config.toml
spec_augment = true
win_length = 400
head_dim = 16
inner_norm = false
loss = "cross_entropy"
optimizer = "adam_atan2"
beta2 = 0.99
batch_size = 128
final_lr_fraction = 0
Rows from block 7, named by matrix and row number. Each number is 128 + 32 x the weight over its row's rms, rounded and kept within 0 to 255. All counts start at 0. After the name is the row's rms in percent of the matrix's.
# pw1: conv module expand (GLU, value and gate stacked) (model.blocks.7.conv.pw1.weight, 320x160), inputs 80-159
pw1.131 091 [196 140  95 152 115 101 133  93 118 178 115 141 189 131 135 125 142  76 105 152 150 143 105 130 131 129 110 178  63 139 117 136 107 107 121 126 143 118  78 125  19 123 152 135 122  96 105 145 159 158 127  96 115 143 138  75 174 155  76 162  84 122  89 132 108 123 129 188  79 132 108 144 117  98 123 105 132 104 130 124]
pw1.132 091 [128 117 117 143  88  44 129 170 109 142 109 115 219 138 127 110 166 129 104 157 157 160 138 130  35 159 140 175 146 124 121 170 153 122 146 125 116 166 120 167  55 143 135 133 141  70 152  81 102 161  41  83  94 148 107  90 158 153  94 148  94 104  97 137 115  97 121 135 130 126 117 156 140 113 144  74 141  78 129 105]
pw1.133 093 [121 184 172  64 123  92 150 214 132 139 101 144 113 100 109  98  97 109 127 156 148 118 135  98  86 144 132 208 167 121  95 130 101  76 142 183  96 119 131 142 139 142  92 147 140  85 173 118 154 121 107  67  88 111  91 103 138 156 102 128 148  71  72 162 152 122 133  97 115 145 102 133  96 100 145 158 148 110 155  98]
pw1.134 099 [ 90 147 171 108  82 101 141 134 129 141  72 113 141 127 124 118 124 202 117 115 112  41 105  76 163 115 136  98 146 132 151 185 113 128 129 149 108 115 126 175 132 131 120 213  75 154 109  84 129 104 138 130 153 117  81 155 154 114 133 164 126 155 147 136 101 127  72 120 169 110 134 191 130 163 133 105  80 132 112 133]
pw1.135 104 [ 68 140 124 171  92 121  99 170 146 109  98  47  63 101 114 168 132  92 164  86 104  87 171 120  93 138 130 122 153 100 115 138 164 122 151 176 151 242 126 100 133 124 133 103 127 115 167 134  81 119 154 152 194 120  94 175  88  86 146 133 178 101  98 105 165 149 140 123 135 100 149 126 160 180 164 178 148 175 115 131]
pw1.136 086 [106 166 194 144  72  78 137 144  85 104 169  93  72 125 148 120 125 164 152 105 147 102  70 120  77 146 107 222 125 134 125 151 125 113 122 178  97  59 141 181  93 150 108 184 125  76 140  80 123  98  96  94 174 160  94  90 143 114 150 165 143 140 117 141  93 142 137  94 111  94 116  87 135 142 160 102 147 125 154 132]
pw1.137 101 [143 167 205 174 137 114  80 173 126  97  48  29 154 195  85 140 123 117 137  92 177 103 133 118 123  75 129 187 173 127 103  93 136 199 107 142 190 146 108 106  96 101 127 135  97 121 152 107 130 157 149 105 155  99  94 137 116 156 166 124 120  78 162 136 171  47  61 193  90 124 146 146 129 169 162 144 149 147 101  83]
pw1.138 095 [134  91 121 119 123  73 100 172 114 172  94 115 176 151 146 123 145 183 131 123 117 121 192 212 138 140 149 129 156  74 143 146 156  94 129 100 180  97 157 163 130 114  85  93 106 106 170  98 112 205 121 111 130 135  91 108 116 121 124 160 146 177 112 107  99  95 114 165 178 114 148 168 128 103  76 105 195 157 170 130]
pw1.139 091 [200 128 131 132 101 198 151 160 145  99 184 120  92 123 170 118 181 153 178 110 157 125 128 119 156 108 116 155 116 156 146  86  79 108  94 105 127 153 147 133  85 107 117 141 157 159 114  71 143 141 130 155 173 111 178 159  97 160 131  57 123 112 150 137 111 168 114 133 117 153 158  94 123 170 170 139 125 166 117 135]
pw1.140 098 [147 115 217 203 155 108 112 119 116 142  89 104 110 148 137 155 155 125 126 145  95 105 105 160 177 127  78 167  93 108 100 172 201 117 109 104 165  54 155 136 102 144 122 100 138  84 143  56 168 115 159 137 128  96 130 112 100 138 146 241 129 142 145 107 104 114 109 143 168 130  93  97 141 118 123  62 148 142 165 120]
pw1.141 099 [ 45 120 152 111 135 118 118  75 184 166 119 122 156 139 126  78 106 147 155 132 167 151 129 143 179 130 133 143 209 128 113  65 106 121 130 147 169 162  82  54 165  89 173 149  92 111 157 120 111 169 147 111 128 130 168 125 116 129 106 146  86  83 105 112  89 158 133 117 123 148 143 105 105  95 126 131 101 156  49 149]
pw1.142 101 [135 107 155  56 144 114 133 163 164 106 155 183 102 106 122 132 134  97  94 103 154 160 119 135 111 145 168 106 120 134  90  98 149 121 111 106 132  77 159 118 160 111 216 162 183 127  98 165  75 118 109 159  58 168 168 118 101  93 119 106  85 174 122 125 150 164 196  78  99 133 148 117 115  59 100  79  86 142  88 113]
pw1.143 091 [140 111  98  67 137 128 135 176  91 123 145 155 106 129 121 133 124 164 125  57 128 128 137 155  93 130  79 237 116 163 123 153 117 146 150  99 154  69 147 148 118 124 156 162 141  79  94 134  75 101 130 104 136 156 124 121 119 105 101 101 170 184 123  83 103 130 151  91 100 113 175  65 192 112 120 114 130 165 104 137]
pw1.144 089 [115 180 152 144 156 115 210  82 109  96 157 119 127 168 127 118  61 169 140 145 159 139 123 166 153 114 128 158 123 113 108  63  95 153  80 115  96 153 124 151 113 133  78 153  93 255 135 177 147 130 143 109 135 157 100 100 192 158 111 123 139 125  88 123 122  79 113 164 161 154  93 150 121 114 172 125 172 105 124 127]
pw1.145 086 [123  71 194 125 111 164 177  22 126 182 102 172 107 126 123 100 164 140 107 162  50 139 146 147 141 162 166  44 143 159 127 109 119  77 119  99 136 154 117 101  80  72 170 156 129 103 116 112 115 145 177 191  66  88 121  94 163 172 105 172 111 136 163 142 127 141 179 107 148  93 149 104 121 134  94 135 105 130  85 110]
pw1.146 092 [131 141 128 120 139  43 121 184 135 127 121  97 147 104 157 141 103 118 176  97 172 134 230 151 136 115 122 182 112 122 133 107 128  86 170 110 136 136 148  84 156  86  93 118  97 117 195 105  85 126 112 113 156 143 124 111 128 107 126 145 129 114 106 151  88 153  96 122 166 167 182 153 120  98 142 101 209 122 109 118]
pw1.147 092 [166 140 114 144 160  89  56 131 152 164  34  68 151 194 142 112 197 106 111 119 163  88 105  76  97 107 126 150 102 105 170 162 197 188 128 150 136 124  91 176  70  87  85 128 133 120 104  94 103 131 115 138 130  96  92 159 104 172 119 141  93 124 188 102 115 121  72 156 133 141 130 137 157 191 196 113 128 138 123 135]
pw1.148 087 [168 120 129 182 178 156 105 107 139 101 114 123 195 160 139 163 162  57  90 195 137 124 141 183 133  84 117 172  30  59 103 122 168 136  75 113 142 130 130 136   0 117 113  76 143 136 140 149 130 183 124 140 140 115 121  62 125 151  78 131 161 160 136 148 130  87 162 153 133  80 143 115 122 125 122 107 170 151 133 120]